config.toml
model = "CTC image transcriber"
crop_scale_min = 1
arch = "squeezenet"
lr = 0.004
steps = 29400
epochs = 83.2
warmup_steps = 1470
Rows from block 7 of a small CTC image transcriber, named by matrix and row number. Rows with one number belong to one channel. Each number is 128 + 32 x the weight over its row's rms, rounded and kept within 0 to 255. All counts start at 0.
Before each channel's rows are labels from the 100 images, of 14976, where the channel reaches its highest value: "strongest on" is what is common among them. Only what is clearly more common there than usual is listed. The data: short English words printed on busy colour backdrops. In brackets: how many of the 100.
# sq0: squeeze pointwise conv (model.blocks.7.sq.0.weight, 72x288x1x1), inputs 0-57
# e10: expand pointwise conv (model.blocks.7.e1.0.weight, 144x72x1x1, transposed), outputs 0-71
# e30: expand 3x3 conv (model.blocks.7.e3.0.weight, 144x72x3x3, transposed, each kernel summed), outputs 0-71

strongest on: the letter e (84)
sq0.38 [ 75 129 123 126 126 131 125 123 108 132 121 123 113 127 121 127 128 123 124 123 126 119 118 123 129 120 128 136 122 137 119 128 131 135 138 122  94 124 128 154 127 114 117 126 120 119 136 125 122 130 125 127 122 127 123  98 127 128]
e10.38 [124 143 131 116 108 131 140 152 136 131 146 157 211 197 144 140 231 131 168 129 157 142  95 109  70 122 155 141 119 163 151 165 116 145 111 117 113 163 119 145 125 195 152 129 250 137 150 128 147 186 116 110 129 152 187 138 180 138 163 152 123 122 157 139 114 128 172 137 218 152 159 158]
e30.38 [ 74 104 112 122  98 144 136 136  77  67  97 148 133 141 100 158 134 159 121 150 142  61 144  96 139 128 144 106 151 104 117 139 118 126 121 104 120  97 104 144  64 139  92 121 116 169  90 195 157 133  97 126 165  75 124 144  77 131 151 106 213 109 168 147 114 121  96 116 140 105 139 131]

strongest on: the letter h (31)
sq0.21 [125 135 142 141 145 151 145 120  81 115  92 158 131 116 118 131 130 140 133 118 130  87  74 154 169  92 113 171 105 174  85 125 113 112 178 116 146 130 135 185 155 133  80 161 155  90 172 134  88 115 104 129  84 121  90 143 105 129]
e10.21 [192 164 130 131  91 106 100 132 119 122 138 140 147 145  95  93 133 121 149 123 103 199 108 124  82 112 115 203 120 166 125 106  86  89 121 127  97 140  87 131 188 143 151 207 136 134 149 124 104 137 120 184 201  95 129  91 126 107 140 145 116  76 145 127 136 113 142 116 135 136 150  99]
e30.21 [ 66  42 160  89 129 156  39  76 145  80 142 122  89 151 118  77  94 157  98 144 117  40  95 157 111 123  87  62 108 149 155 121 147 155 126 100 137 167 135 140  62  96 136 124 152 134 143  85 152 131 196 144 141 145 144 134  83 105 128  83 126 124 127 133 107 109 153 146 140 143 104 133]

strongest on: the letter a (86); the letter p (35); word: soap (28)
sq0.66 [123 129 132 131 134 142 133 114 112 110 103 138 110 128 118 128 129 131 131 116 129 105  79 136 141 104 126 141 119 137  93 129 103 110 137 117  85 131 129 104 135 107  91 135 138 107 140 130  99 108 111 129  96 129 101 104 109 130]
e10.66 [147 107 135 131 209 105 121 126  76 130 134 120  81  80 176  98 119 132 113 130  75 136 121 136 108 132 112 138 131 131 112 158 191 116 133 130 168 116 193 130 150 123 126 140 118  73 111 129  36 100 123 155 138  50 100 122 132 127 102 114 134  61 108 128 131 105  94 132 120 133  50  70]
e30.66 [122 112 163 104  93 170 112 135 118 117 119 171 131 144 139  88 123 144 164 143 204 124 112 155 172 124 121 114 171 174 127 167 150 154 109 122 180 133 127 147 107 119 114 222 225 151 140 108 191 104 139 152 111 110 134 106 118 146 103 139 146 202  56 155 190 143 131 143 123 132 138 154]

strongest on: the letter e (68); the letter h (57); the letter l (55); the letter w (32)
sq0.10 [117 127 130 128 128 130 129 123 113 126 113 125 124 128 121 131 127 127 126 122 127 114  99 125 144 113 128 157 121 167 107 127 120 126 166 122 117 127 128  93 132 125 106 140 126 115 162 128 112 121 118 128 108 127 113 124 117 128]
e10.10 [170  60 145 128 175 147 110 136 106 128 130 145 101 111 168 102 115 114 164 114  91 166 114 129 114 131 196 175 128 158 131  69 199 109 144 116 146 143 193 131 153 105  96 190 114 114 178 128  70 138 113 170 190  81 116 158 128 110 154 148 132  76 165 130 125 147 142 129 112 128 127  93]
e30.10 [ 85  93 115 110 145 207  77 128 168 106 116 122 132 170 150 138 106  94 102 172 108  98 122 162 176 195 153  76 135 115  77 117 136 169 130  97 165 128 105 107 111 116 187  90 151 119 131 111 179  68  94  92  78 152 149 142  95 119  65 113 122 106  88 141 153 121 155 116 105 154 169 128]

strongest on: the letter n (59); the letter d (52); the letter m (45)
sq0.7 [107 128 130 128 128 124 125 124 143 123 121 128  98 134 125 130 132 132 126 112 121 120 117 130 117 121 136 106 123  97 119 128 117 126 100 125  96 125 127 155 127  98 119 122 129 123 100 125 118 117 122 130 118 133 118  93 120 120]
e10.7 [104 159 111 119  50 111 118  98 124 121 100 129 136 122  29 130  82 109 105 118 152 119 140 116 151 107  52 117 124 103 128 164  44 114  97 131  58 110  37 113 110 103 124 124  79 122 115 120 143  82 135 108 108 150  97 101  71 114 109 121  95 168 115 123 138  98  95 101  84 111  97 161]
e30.7 [151 135 118 123 132  83 131 103 135 123 173 161 123 120 138  76 186 156 135  88 155 112 163 136  98  91  87 176 157 142 177 120 150 119 108 144  61 134 154 189 125 129 120 168 155 168 155 110  64 173 147 190 177 148  88 121 152 135 195 129 135 161 130 109  55 133 121 107 158 132 109 146]

strongest on: the letter a (71); the letter e (60); the letter p (56); the letter r (52)
sq0.39 [ 98 126 129 128 130 139 130 123 131 146 143 130 149 125 139 128 128 127 128 142 129 141 154 130 146 141 123 164 136 172 148 127 151 149 170 140 160 128 129 125 133 149 149 139 124 139 168 128 147 148 141 128 148 126 145 152 144 129]
e10.39 [145 132 125 139 221 149 137 135 171 133 142 172  46  41 213 145 112 124 131 127 120 140 143 126 124 134 202 132 128 142 123  68 230 130 186 129 166 130 224 134 152 124 174 128 127 123 191 129 117 140 145 165 133 125  36 149 160 138 121 119 143 139 122 130 123 170 103 140  87 124 135 133]
e30.39 [ 72 118 123 126  74 126  80 127  71  94  63 165 167  78  90 125 134 166  94 141 167 113 114 121 124 115 143  50 129 127 124  95 143 135 167 141 108  92 121 156 122 121  78 143 141 182 125  80 126  90 128 149 143  56 133 139 105 105  97 180 135 145 147 162 129 158 118  86 135 123  97 156]

strongest on: the letter f (25)
sq0.12 [107 136 143 139 139 139 141  93  65 101 100 143 100 122 109 133 133 134 135  93 134  97  84 138 155  98 112 154 113 153  93 127  98 100 156 104  86 135 131 176 146  82  90 149 129  99 152 138  93 104 113 132  94 127  95  92 111 135]
e10.12 [143 140 140 133 144 177 117 133  96 122 132 129 200 182 139 131 184 105 142 104 141 157 101 141  70 136 208 156 136 134 146 148 153 118 136 108 133 137 146 130 136 129 136 166 181 188 164 128 155 177 107 144 161 164 167 172 122 116 149 142 132  53 154 132 145 191 172 119 188 139 170 158]
e30.12 [ 81  89 142  66 131 169  49  77 131  99  43 105  71 136 113 123  80 120 125 150  82  68  81 136 169 150 168  80 141 124 108 126 118 145 116  95 124 183 142 105  90  98 139  83 137 114 120  84 163 133 167 107  96 123 155 134  91  74  95 117 109  90 111 136 148 109 135 110  95 131 153 143]

strongest on: the letter a (62); the letter r (56); the letter p (44)
sq0.62 [ 97 126 128 128 128 140 129 130 141 135 137 125 131 127 129 127 127 126 126 129 128 136 145 125 144 135 125 160 133 172 140 127 137 137 171 129 143 126 128 148 132 132 141 137 126 135 164 128 140 135 135 128 142 127 139 136 136 129]
e10.62 [119 144 118 140 210 177 135 125 128 132 127 146  85  73 220 142 139 130 105 130 106 124 136 125 127 135 202 115 126 108 116 112 219 130 182 131 162 105 221 126 122 156 198 122 142 207 166 130 128 169 137 138 121 121  70 164 181 136 104 104 137 131 107 126 130 184 129 138 121 128 185 110]
e30.62 [113 130 136 123  72 111 110 111  59 135  50 166 166  89  74 114 135 187  90 137 151 146 151 124 104 103 132  91 110 126 131  61 151 134 167 144 101  96 127 160 165 127  71 136 139 187 129  64 130  79 125 167 147  47 122 137 147  85 110 164 139 140 141 146 104 148 121  88 145 125  88 160]

strongest on: the letter o (67); the letter h (40)
sq0.20 [103 123 123 122 114  98 120 123  98 144 113  96 126 129 133 130 121 115 112 134 124 115  99  97 133 113 133 141 117 149 108 126 134 141 146 139 106 117 123  56 122 141 105 135  92 114 151 123 111 133 117 126 107 123 111 119 115 126]
e10.20 [142 142 138 116  85  92  72 142  85 127 111 139 140 153 103  64 125  84 197  85 161 152  75 120  89 121 158 162 125 154 131 105 107  86 122  93  96 151 104 130 125 129 125 166 117  88 142 127 115 164  76 125 160 129 137 105 127  70 184 161 121  83 204 131 120  81 177 125 126 130 155 160]
e30.20 [ 74  85 138 153 177 198  85 174 157  76 167 128 128 159 142 147 118 115 146 191 155  97 112 175 155 147 150  69 119 136 112 165 169 185 113 120 171 108 143 135  90 111 160 119 161 153 160 153 144  85  81 121 133 157 161 181  82 161 128 100 151 134 112 163 114 154 174 155 114 178 158  73]

strongest on: the letter o (60)
sq0.5 [ 92 130 132 134 139 157 136 136 126 147 129 133 123 129 136 132 132 132 132 136 133 127 130 132 158 129 130 173 133 179 128 130 144 151 178 136 116 132 133 140 142 129 127 148 126 126 174 132 134 141 133 133 132 130 135 115 138 133]
e10.5 [105 136 131 128 136 142 129 142 147 132 132 145 136 133 181 130 176 122 160 122 141 123 107 118  74 131 212 117 122 141 143 140 151 132 139 122 126 150 152 137 102 212 152 114 178 167 143 129 127 252 122  97 112 138 130 141 241 127 156 139 128 100 149 135 120 142 181 144 165 142 182 145]
e30.5 [ 81 113 126 144 101 142 123 127  37  82  58 162 157 115  53 131 130 181  95 156 167 103 127 120 103  98 117  76 108 123 135  95 147 140 122 134 110 100 128 161  92 130  60 134 136 197 122 127 139 102 108 150 166  24 114 156  85  98 155 141 215 138 140 163  90 147 118  92 122 128 111 127]

strongest on: the letter r (46); the letter b (33); the letter h (33)
sq0.25 [ 83 127 129 129 129 124 129 112 130 100 113 125  73 128 108 127 128 127 127  92 128 115  95 125 136 113 126 130 124 131 105 128  89 101 132 108  35 128 128  75 130  66 105 132 125 117 131 129 111  96 115 128 111 127 111  50 113 128]
e10.25 [ 91 107 147 137 231 129 123 125  94 131 126 150 106  96 204 110 136 128 124 124  57 113 125 135 128 141 154 110 131 100 120 215 236 126 146 125 175 112 246 126  85 128 148 120 131 120 138 130  61 138 121 106 104  50 117 150 147 127 143 125 133 138 143 127 127 112 141 133 131 128 113  40]
e30.25 [169 132 140 113  69 138 145 103  92 175 105 189 149 128 121  86 125 187 129 133 169 149 159 138  89 100 115 166 121 137 114  82 151 133 142 132 137 128  83 150 161 128  95 190 178 180 130  90 158 104  91 161 122  75  95 106 131 108  98 170 122 170 106 136 139 149 120 112 150 127 123 148]

strongest on: the letter o (75); the letter k (32)
sq0.28 [106 130 138 137 139 147 136 109 116 122 104 133 116 131 122 123 126 129 129 122 128 104  88 129 134 103 133 122 120 117  96 131 126 124 120 122 113 132 128 142 135 120  93 128 134 102 117 130 104 128 115 133  98 130 107 110 118 125]
e10.28 [121 135  93 129  68  95  84 117  79 124 111  84  75  69  76  61  94 127 116 130  83 114 115 126 117 106  72 122 122 120  95  99  64  80 126 139  81 105  67 119 120 101 119 126  92  64  91 125  66  96 124 113 124  70  78  91  93  93  98 102 108 110 102 122 139 102  98 116  97 125  69  82]
e30.28 [ 77  71 204 135 126 172  81 151 123  68 140 131 122 114 122 127 114 139 149 155 170  99 120 153 144 120 126  71 131 180 161 166 160 159  68 133 171 141 178 156  87 112 120 154 167 142 149 132 155  90 144 163 137 119 159 138  97 158 153 142 160 162  55 166 142 148 145 190 116 143 130 110]

strongest on: the letter r (67)
sq0.6 [109 125 125 126 130 146 125 132 131 126 126 138 135 124 131 125 126 127 125 128 125 124 123 134 139 126 123 137 125 134 126 123 128 124 137 130 143 125 126 201 132 130 124 133 141 126 132 125 125 128 128 125 124 124 125 139 128 125]
e10.6 [ 71 202 116 144 124 168 145 101  95 126  98 118 106 105 123 166 103 130  87 132 148 111 137 137 127 125 145 100 129  61  92 117 127 135 133 139 121  78 125 109  62 119 176 120 103 216 121 126 187 133 147  73 101 191  90 137 123 140 105 102 126 129 112 118 148 170 132 122  98 117 182 172]
e30.6 [138 174 144 127 131 114 133 102  58 131  54 148 122 103  30  93 147 151  97 129 151 130 108 138 101  64 111 134 108 121 183  81 157 134 106 157 100 168 148 177 137 135  58 144 133 159 151  88 114 135 179 187 174  69 122 146 134  31 174 157 128 149 156 130 118 145 141 128 101 141  78 130]

strongest on: the letter a (67); the letter r (61)
sq0.61 [124 129 135 135 136 147 134 115  79 128 124 142 146 123 133 125 129 134 133 139 130 123 115 141 137 124 117 136 128 134 121 127 133 128 136 131 151 133 130 138 134 145 119 133 140 123 133 128 122 133 127 130 119 127 122 151 125 127]
e10.61 [113 176 112 127 146  12 139 126 154 131 128 142  92  90 113 138  71 132 128 132 151 128 117  98 110 132  83 128 122 130 117  78 125 140 136 129 133 129 126 126 113  96 173 126  66  11 129 130 137  92 124 120 120 137  95  12  98 138 123 136 120  92 124 125 107  19  94 126  76 116  54 146]
e30.61 [ 97 101 209 125 118 132  82 170  98 101 117 143 136 115 117 109  95 112 168 133 162 124  81 146 148 114 142  75 153 164 159 172 156 141  77 141 148 132 182 136 110 108 101 153 165 130 160 114 125 116 146 159  91  87 141 125 124 130 119 151 124 181  59 157 164 167 138 152  85 141  92 122]

strongest on: the letter e (98)
sq0.31 [ 86 129 134 133 136 150 134 120 112 140 118 137 141 128 130 130 128 130 129 135 130 118 112 134 149 118 131 160 125 171 116 129 140 140 171 131 141 130 130 121 138 145 114 142 136 117 162 130 119 138 124 132 116 129 120 147 126 130]
e10.31 [132 126 150 121 157 122  77 137 113 131 117 148  72  76 167  66  89  87 163  91 119 147  90 124  95 136 186 148 127 139 133  91 180  86 147  96 145 141 177 130 116 110 137 155  91 109 153 130  83 137  85 119 150 100  81 125 132  77 154 147 132  54 161 132 114 120 138 134  85 124 104 119]
e30.31 [ 48  88 118 137 153 192  67 153 128  59 103 147 148 132 112 153 117 124 112 186 148  74 103 179 138 150 153  32 106 114 125 113 176 195 123 139 147 132 109 140  66 115 149 115 155 161 165 126 150  89 120 135 127 116 137 181  54 124 119 133 150 133  89 172 121 153 178 137 106 180 143 110]

strongest on: the letter l (100); the letter d (38); the letter p (32)
sq0.54 [116 126 112 113 110 101 111 133  96 122 144 110 122 126 125 126 126 121 118 117 127 143 152 110  97 142 122  84 137  78 147 126 124 119  79 125 132 119 124 140 108 117 149 100 111 144  78 122 144 125 136 124 144 124 142 130 137 125]
e10.54 [ 66 135 129 124 123 202 136  88 124 124  95 108  84  79 121 144  88 130  64 131 119 104 131 136 117 124 125  98 129  71 103 109 115 131 108 128 126  75 117 101  64  94 124 101  99 183 111 126 134  94 130  47  94 143  79 184 108 134  67  91 126  93  73 114 112 207  82 120  80 117 115 130]
e30.54 [136 170 145 137 150 103 142 160 121 122 110  96 128  66  87 146 128 123 139 110  98 138  74 108 124 103 145 128  93 100 159 115 120 107 103 148 121 207 166 161 139 134 138  74  69 120 129  91  74 123 189 158 193 126 159 139 144 113 174 116 149 107 116  96  86 112 123 118  71 118 125  49]

strongest on: the letter l (100); the letter e (60); the letter b (38)
sq0.33 [ 78 123 119 121 127 124 119 141  97 128 132 119 117 124 127 125 128 126 119 120 127 132 140 116 117 131 122 108 129 107 136 121 126 128 108 126 122 125 122 146 127 116 138 117 119 133 101 127 133 126 129 123 135 123 133 122 132 126]
e10.33 [ 93  76 170 116 118 231 109 124 127 118 109 141  83  81 139 110 109 106 128 104  85 125 122 133 123 119 173 120 129 109 135 119 129 113  80 104 121 132 130 120  83 105  74 118 114 200 131 124  72 157 110  82 115  95  90 197 129 109 144 143 130  92 143 128 104 226 154 121 101 115 145  91]
e30.33 [156 124 117 135 152 142 144 116  98 151  46  81  93 117  58 143  89 112 112 124  95 148 103 100 124 129 110 138 106  71 123 108 106 108 161 127 153 187 149 108 158 130 135  66  75 103 106  86 104 137 186 114 128 113 153 125 151  79 131  99 144  90 119  91 123 108 110 103 119 106 148  93]

strongest on: the letter h (80)
sq0.41 [133 123 119 121 124 134 122 118  74 106 111 132 108 116 118 123 123 124 119 103 119 111 100 130 120 113 110 108 119  92 107 116 107  99 101 119 113 118 123 185 128 103 106 120 137 115  98 117 102 107 114 121 102 111 103 113 112 117]
e10.41 [101 210 110 134 129  84 163 128 130 130 128 152 150 153 114 169 117 137 140 135 211 126 143 127 157 129 109 124 128 139 124 120 121 172 138 132 123 135 121 124 110 120 174 109 112  82 142 129 204 122 137 108 104 212 146  80 116 155 139 144 116 155 144 125 124  77 127 126 122 113 126 220]
e30.41 [138 172 148 109 137  46 123 175 130 126 159 123 133 145 138  96 145  91 154  70 153 140 127 134 140 103 169 143 166 128 139 148 149 119 106 135 126  97 159 140 156 115 118 164 156 110 165 113  50 138 104 149 108 118  94 123 169 123 139 182 103 182 114 132 133 174 125  95 126 146  60 118]

strongest on: the letter a (93); the letter r (54); the letter p (44); word: soap (25)
sq0.4 [177 123 127 127 132 143 133 122 137 121 116 123  68 125 116 126 126 126 124  89 125 114 115 122 156 115 122 170 124 173 115 128 106 127 171 120  51 126 128 113 136  74 116 147 125 116 175 126 121 106 123 123 118 126 120  60 127 127]
e10.4 [158 119 120 140 153 159 149 140 146 129 161 116 149 149 163 119 187 173 124 165  62 121 135 144 105 131 132 124 130 159 148 156 148 133 138 159 146 151 152 142 178 192 137 104 187 175 114 128  56 170 158 172 123  41 139 162 176 161 121 123 134 126  98 133 140 158 155 133 186 146 188  50]
e30.4 [ 96  90 148  90  61 129  95  92 134 109 148 179 109  96 133  62  93 202 118 118 168  98  98 134 112  98  79  96 140 166 135 131 142 134 131 114 147  94 108 146 101 113 105 200 172 166 124  89 154 110 147 143 128 137 116 107 106 125 107 129 155 159 112 141 148 125 121 133 165 115  53 156]

strongest on: the letter h (96)
sq0.60 [135 129 136 135 131 143 138 104  88  99 112 139 125 127 117 130 131 133 134 118 132 112 100 141 144 114 121 142 120 134 108 127 104  99 139 107 122 131 133 135 134 109 106 141 140 116 139 129 104 108 113 136 107 133 104 121 110 131]
e10.60 [ 70 179 123 122 196  49 149 124 188 135 120 175 117 116 155 155  93 135 128 136 154 111 147  96 154 152 123 105 123 108 141 121 179 148 140 132 172 134 180 122  72 104 174 103  90  49 138 133 153 112 145  85  83 154 119  49 114 147 159 165 126 163 158 126 102  38 133 134  94 108 103 157]
e30.60 [121 140 169 112 122 108 102 172 114 123 122 138 167 140 119  94 117 109 154 119 144 130  66 137 113  98 169 103 152 125 136 135 148 131  65 135 112 117 166 139 134 117 117 135 143 128 155  99  86  88 109 150  97 104 123 130 133 101 121 167  98 168  97 149 140 181 133 133  57 147  77 100]

strongest on: the letter r (72)
sq0.64 [122 125 126 126 124 117 126 128 104 155 146 118 162 125 145 125 127 124 124 155 128 144 154 120 125 144 122 127 136 131 150 128 160 155 129 146 169 125 126 108 123 170 149 125 105 142 130 125 150 157 143 128 146 126 149 169 145 127]
e10.64 [ 68 142 104 130 135  99 124 121 149 130 121  67  73  69 127 113  84 128 104 127 136  73 115 130  85 127 110  81 126 105 113  94 130 129 149 131 129 104 131 123  74 101 141  76  87 103  68 129 103 102 122  71  69 119  74  85 108 126  94 102 126  52  97 126 132 117 100 129  81 123  79 132]
e30.64 [ 85  89 202 136 108 133  90 154  74  97  92 141 152  65  92 121  98 132 155 148 126 118  91 111 124 106 108  56 143 157 159 146 133 122  76 148 126 158 206 138 102 120  89  97  92 149 128 113 115  86 173 156 119  69 170 136 106 121 136 143 153 124  46 142 119 143 123 129  66 117  88  88]

strongest on: the letter o (75)
sq0.52 [135 125 129 128 124 129 128 142 143 147 144 134 137 128 147 131 124 127 126 139 128 147 151 135 134 145 134 155 142 169 148 130 146 147 166 149 148 124 127 100 122 143 149 133 127 146 160 123 148 143 142 125 147 123 147 147 142 126]
e10.52 [159 117 158 100 121 106  63 152 105 129 128 168 136 130 138  76 123  55 189  61 140 164  90  99 118 118 159 169 119 163 143 147 137  81 107  69 120 160 135 141 149 122 113 181 118 117 160 127 108 148  70 156 170 122 134  96 134  55 178 167 127 134 190 140 101  90 152 131 121 127 125 141]
e30.52 [ 54  76 111 133 155 177  53 114 136  59 129 143 125 148 119 125 114 111  77 173 170  74 133 205 119 137 112  54  95 141 119  99 193 200 153 142 128 122 107 133  68  95 143 145 194 155 193 109 146 119 129 124 127 140 113 166  89 126 101 119 126 161 131 181 113 162 187 109 147 193 150 142]

strongest on: the letter e (73)
sq0.2 [135 127 111 116 107 101 108 140 141 128 158 107 110 128 123 124 127 117 121 112 124 158 169 111  87 158 130  91 144  87 163 128 126 131  87 123 102 114 121 156 101 105 165  95 112 158  88 116 159 125 150 119 159 124 157 104 147 121]
e10.2 [ 79 143 109 106  82 145 149 146 142 126 141 128 193 183 115 144 179 138 151 135 178 100  86 118  58 108 119 101 124 141 159 188  92 158  76 116  99 155  95 145  84 148 136  90 190 131 117 125 148 146 111  79  84 161 181 149 137 146 153 143 120  79 144 141 110 136 152 129 173 146 127 174]
e30.2 [107 106 140 100 102  92 147 149  58  98 112 121  99  94 102 150 106 106 171 104 126  74 131  69 146 129 155 131 160 104 132 176  93  89 136  88 111 116 141 122  69 139  80 107  92 129  78 201 120 159 102 125 136  80 113 114  89 142 153  92 182 100 121 117 121  98  72 120 122  81 138 105]

strongest on: the letter o (61); the letter c (53); the letter k (51)
sq0.27 [180 117 114 113 101  90 114 109  88 147 158 110 119 115 144 122 120 112 116 130 122 158 167 116 110 157 105 125 144 133 163 125 149 147 128 149 121 109 119  69 105 124 163 113 106 156 136 114 162 144 151 103 161 112 158 120 154 121]
e10.27 [193  80 162 106 126 152 106 150 181 123 167 189 125 112 131 113 124 104 161 107 110 174 140  96 157 120 137 174 120 192 157 139 134  94 103 106 121 175 132 154 203 114  74 161 130 137 179 124  97 122 120 208 171  99 116 162 124 107 147 158 136 159 142 141  90 145 106 124 120 124  98 116]
e30.27 [ 85  92  82 124  87 120  76  75 130  94 142 129  95  92 143  92 107 135  88 117 158 102 150 134 130 117  94  99 127 136 100 127 130 134 202 116 116  69  55 106 124  96 112 170 162 138 123  98 118 122 130 103 110 128  94 122 133 141  56 103 128 141 162 149 140 126 122  59 206 127 115 174]

strongest on: the letter l (100); the letter e (74); the letter a (66); the letter b (45)
sq0.23 [103 128 125 125 127 115 124 125 135 111 140 129 122 131 118 129 130 134 129 116 128 140 141 131 116 140 134 108 131 107 142 125 115 107 107 124 126 131 127 139 123 121 141 120 130 139 104 129 142 117 134 125 140 127 141 132 130 128]
e10.23 [107  88 168 110 125 220 111 123 117 118  96 137  88  88 132 112 103 115 131 112  81 134 109 127  95 124 145 130 126 113 133 137 131 110  59 112 128 135 131 117  92 111  59 127 101 175 128 123  84 144 107 105 125  99  97 191 127 112 148 150 124  58 146 129 107 186 152 119 101 115 140  91]
e30.23 [173 131  39 183 168 145 158 112  95 162  82 101  68 132  74 157 101 128 118 129 145 143 137 128 117 115 137 165  50  41 146 101 131 126 170 118 127 186  65 123 150 147 123 121 127 119 123 104 113 167 184 127 127 126 103 134 152 107 150  35 117 118 141  97 131 110 126 113 163 126 165 139]

strongest on: the letter a (96); the letter o (65)
sq0.26 [131 128 130 130 132 147 131 123 123 125 115 132 115 127 121 128 128 129 128 117 128 113 109 131 152 114 125 169 122 175 110 128 122 126 175 123 105 129 129 126 136 118 112 143 136 115 174 129 115 122 120 128 114 127 117 114 122 129]
e10.26 [172 137 104 136 197 146 136 125  90 129 137  80 125 124 181 124 154 142  94 139  63 123 133 137 124 131 131 131 129 138 114 111 188 127 154 137 153 104 189 129 200 163 155 130 161 168  94 129  73 126 135 194 133  50 114 130 158 142  75  94 132  95  85 127 141 160 100 130 150 132 150  47]
e30.26 [120 100 158  56  71 151  97  65 136 135 117 154 112 153 150  53  86 173 119 127 142 124 119 136 159 136  99 110 170 173 102 136 129 134 137  97 153 110 121 125 133 118 123 181 176 144 118  61 181  72 134 123  90 123 137  97 135 114  64 108 136 149  87 132 173 112 124  97 152 115 105 161]

strongest on: the letter o (65); the letter k (58)
sq0.17 [101 129 123 125 125 132 127 139  84 113 130 131 125 122 126 127 132 128 131 125 132 131 127 132 121 130 111 123 137 119 129 128 117 107 121 125 114 128 130 162 126 122 129 121 134 132 122 125 129 120 129 126 129 119 127 127 123 131]
e10.17 [120 156  94 146 145  86 186 143 104 132 149  96 210 218 148 169 169 186 142 174 176  93 136 132 132 133 127 104 127 145 132 115 140 181 138 157 146 150 143 140 135 164 166  74 157  86  83 130 154 151 158 130  88 151 250  95 156 191 145 135 136 125 139 133 140  91 151 139 182 135 134 162]
e30.17 [118  99 152  88  63  92 129 132 126 123 146 145 110 116 148  99  74 108 151  96 162 116 130 120 149 126 142 126 160 145 120 176 123 119 181 115 186  90 118 110 115 124 101 201 145 116 117 147 121 139 146 115  99 118 116  92 116 141 101 125 150 154  75 140 230 118 112 107 162 106  66 168]

strongest on: the letter a (72)
sq0.65 [ 97 122 122 121 116 101 122 126 117 142 139 112 123 128 140 123 124 120 119 131 122 137 141 114 112 138 125 103 133  99 141 126 142 140  98 143 133 120 123 108 118 134 140 113 104 137 105 123 138 139 140 124 137 125 138 132 141 124]
e10.65 [122 149 116 146  86 107 137 110 116 122 134 118 108  94  49 148 108 141  98 142 113 116 152 138 168 113  37 114 129 117 102  95  70 122 144 145  90 106  69 122 136  80 117 123 109 150 109 124 143  65 151 137 110 124  77  86  56 140 112 120 116 188 114 123 154 117 102 112  95 112 127 118]
e30.65 [144 169 162 108 118  72 126 107 133 136 120 120 126  81 116  37 137 114 119  87 148 143 115 140 109  80  85 144 144 169 168 126 147 121  92 157 112 138 162 133 150 122 105 174 143 109 162  78  61 114 174 154 125 130 121 114 157  93 134 157  94 166 115 126 138 144 138 133 110 135  23 131]

strongest on: the letter n (79); the letter o (62); the letter d (41); the letter m (30)
sq0.19 [108 126 122 120 113 102 120 133 124 153 144 109 135 134 149 128 127 122 119 141 125 142 146 112 104 144 131  96 139  94 146 132 152 149  93 154 144 121 125 122 113 147 145 107 110 142  97 124 142 148 146 128 140 130 142 146 148 127]
e10.19 [119 157 116 140  67 102 126 106 128 121 126 119 118 104  28 135 116 131 108 135 117 117 147 131 161 107  34 116 126 115 111 122  51 111 129 140  72 114  49 119 131  93 120 127 115 141 107 122 139  76 144 129 111 124  85  85  59 128 123 125 106 181 123 122 146 105 113 107 103 115 129 122]
e30.19 [144 156 157 111 130  61 125 103 141 129 141 122 122  84 123  37 143 121 120  77 150 131 122 142  97  77  79 150 141 168 176 124 152 117  92 155 102 151 168 144 141 122 113 175 144 113 166  83  44 126 178 166 138 145 118 114 157 104 152 141 101 170 115 116 111 138 137 133 120 135  40 125]

strongest on: the letter e (94)
sq0.71 [115 126 119 123 116  98 115 142 141 132 160 114 118 125 135 120 124 120 123 122 127 165 175 117  98 161 126  95 143 101 170 128 136 132  98 138 128 121 123  89 110 128 171 107 105 161  95 126 167 136 149 122 166 116 163 122 150 122]
e10.71 [159 101 178 111 116  83  86 158 170 135 133 167 129 127 150  91 142  92 177  95 127 168 102 104  87 120 145 167 120 166 165 167 141  82 101  95 119 177 144 147 146 117 116 168 143  91 164 130 110 146 101 147 169 105 135  78 143  85 176 171 127  74 172 144  96  66 154 142 135 125 117 120]
e30.71 [109 114 104 161 140 125 108 105 102 112  93 158 153  81  82 127 128 121  59 142 183 115 183 162  69 113 106 112  61 124 142  75 172 154 113 163  65 136  74 137 116 135 124 159 152 157 166 110  99 121 156 145 144 115  84 148 106 112 109 145 105 165 142 155  99 147 164 125 116 161 116 120]